From a checkpoint of a small segmentation model.
Training: 12000 steps, held-out accuracy 96%.
Rows from block 3 of a small segmentation model, named by matrix and row number. Each number is 500 + 40 x the weight over its row's rms, rounded and kept within 0 to 999. All counts start at 0. Numbers have three digits each.
After each channel's rows are labels from the 100 images, of 14976, where the channel reaches its highest value: "colour at peak" is the nearest of a few named colours to the mean colour under the peak. Only what is clearly more common there than usual is listed. The data: rendered rooms with furniture.
# conv: 3x3 conv (model.blocks.3.conv.weight, 192x192x3x3, each kernel summed), inputs 0-95

conv.115:442493498491579489482437453548472505439478480533525513498499523536566486482445475447494519502397517509534471465491459489477506484511543462489475508496530530536501528513463452483504532496492529530491470549429612500529495526479576527478478402501522479450510565454475558451518503503479517533
colour at peak: brown

conv.164:469494537498541457507501511515530509409500450484487465489419550583494480452559515532453553563495535453542529521518480472503496464547485529478498481495519487533443524529438537528518502479483470517510488494468479483447517561474473578478519475486569466474526415471504471533504451471555564496
colour at peak: black

conv.87:545537555488491511555468490536546481451498517464469449470497505466491562392475474547507456477498465439499452395451410507485443483476471444493469535527497454480430522529482506499491516472559439451472457423448465520473520452454456521484497549479464474496458357505522528535480479525445466492
colour at peak: black

conv.40:477465523535523464491543538463465521558516447509593520508550476510474581487452490454466456467484405528523527491499486486539493516434523506517531467440470471615555407511484529491488425490488534532501499507464524427439550533475424520465458534479516466535429549466511536478501470414503509423
colour at peak: grey; white

conv.157:543474444479506446508432482499506526460477548473529492516522500487534498445459543498455536547496495505439532502481462499564476478476549437494547490478468484490550487531493434434455468575480511544475538476433478447516560473461515620424485484535493504475466541388458489472466454475516439475
colour at peak: brown

conv.8:527387474479482435492522483500505498478479447494534476546461483587464477420467518447510542495486490487499481468467518537502469532485482469470428467476494431580499506580519491501480547461535470529435446515391536451499472505501477520517437435439506511447538528519439502499509566499459555492
colour at peak: black

conv.2:528511561517558553595497428474508425467490471464464426537503497563529640495453506513581509416467542497447516521413593491462549495482470502468449476539494437484480503502503550519501542441498498519509511573450526446483494530478514519471478440569520536502499472465442487538472465524509515460
colour at peak: black

conv.150:502523444466512524528463547442519501465507495479472494512525557516614554505545481530558489456550501496489504462462474524481456506437584487460504488463483472491466474520531557487445451505478504550458485498437495448458535520488516542496503509531452497501438504469466554475459463494477507414
colour at peak: black

conv.25:488518446501523492504484426506474522498545497525484444529703566480477538459504451421429546540571424501410506534483515572507486570452526509571482465449478519442507437509540447517502504542529440529440434470512562467519475516472541524542545506522498512547503534507459468454543483466534525492
colour at peak: black

conv.13:436510437495471476552477525543565553496477480498470482495551515485496491476470468512489466495455493501466486484482531437522472508491502526475425399473473444525502487522507516416511541455453507493589474463449556468572579466466449481401436464438443593470512502454535497526534503423515480444
colour at peak: grey; white

conv.134:449500533526497416439507490489460456447534470487497515493491461555436502562472508428511437480502507455480490481524507515477482582431468432496525456423492442466473480539484503489570520497583559510503560490501516486524516517461497527474503553477480468495441531415450443498430464550465508452
colour at peak: brown

conv.39:497445528465420463538505523449443477462521529546544511502477444439498536482497515494472497461486494507534542435536471446480433483489491481497483511490517476390513568498502527442506526503492462447486468473424475443539504553540512536387464488493504493475485486494457500530479540467454534436
colour at peak: grey

conv.106:477476471476522425523593545468531416443509481471476548481524578480541493457422488468523543479517532436518446418523525494479511477467484477516530474486529496462474506527525475483477495564520504492576446541537425462494550458485487468509556427498508539519489479423505484465424471466472520467
colour at peak: brown

conv.73:452493518507507425541523529482488502493459453475512456557511473501500496500456525504517476504455495473458460508474483446486459446465513478383439464488481452458485472518546517367505505541529473523481456470457496424533603469424442495462451464486490521471478469520447452453403483439527498450
colour at peak: grey

conv.158:457473514503476556555451520555409458494499492514510511583579486508544472469511539471479483542486506536536476481504568531487507465446468524509422481533513649468503591456470525513427470502400452559444473536519483514480488582509475511520440473484522508554518491460518452556471442393467519468
colour at peak: grey

conv.29:477516480462482442487480463506403509477497525529462488520588497454485445486461537462583508539470458476476475479517440478496525455522508472463447509486540483577550502525512478467449487476467463527527440448434498473438551506467552504472392480510521511423555447464439477493530587515462544542
colour at peak: brown

conv.113:569469514477482561495552522485486523485510485508425444446486453507480466548382481495523506492445528504477497434483498445519535465476480457552479480486524538529532611535517499508465640528435513531534494578475526439576549535506488430534441514474566465497500500529534494553527499452454566503
colour at peak: grey

conv.191:445485508557536546415482474506474500522492487527442529453476470488489475539482487463513522461488501501511476535454369541475465480430524452484510523542495405395480604514524542477475500659520447547480483532513520514450496514553498530459482502500441486529488521504403508518480495470468513450
colour at peak: black

conv.153:544441544451494471474471508447461527504539498513557479535530488457540437504426476534492550510490465475508468479527492466509534519428533499478479430448437449528468461557470537409487429485483519545428424447484475455441509498508509507455442481467538593468473522520472467444530464464487504532
colour at peak: brown

conv.16:523435480468522468437472541555510502423484496490573540571533533469471485529485548460442518492451521530422503530430528496454498489528510513570500491481482498541516501515484489495545482459452450521468561527457497424479497495555463520510524453529406504438526560434463527505378453435482522499
colour at peak: black

conv.72:519429495465484392493492493463497502453476518511557480546532515461524514534430508436525512470426476452480570460498500549495474450495485458445501463462458492457521435558454507422467512437557494539428447519463479502475549494458483558443466443488538559470470496494443450468491482508512511478
colour at peak: black

conv.28:500449433489417515479540455516488518580481448414578429474507458495538432559454480478506503531572435461470499586491450520458524535444444501571565474492492479519456478492515557476493510597473478550505487597481502481496471478534476504497550487504496463543583496424500575488424549474529532395
colour at peak: grey

conv.163:485421535550476501521521461535432328376521450496605502508557443477510536442423504472478483478563456482506524476461494399499472482518552490492526411526461432452492540483499533453488487475498495529507465407482489469511517484465461517532499448501476462492433471448490457472458489506514487489
colour at peak: grey; white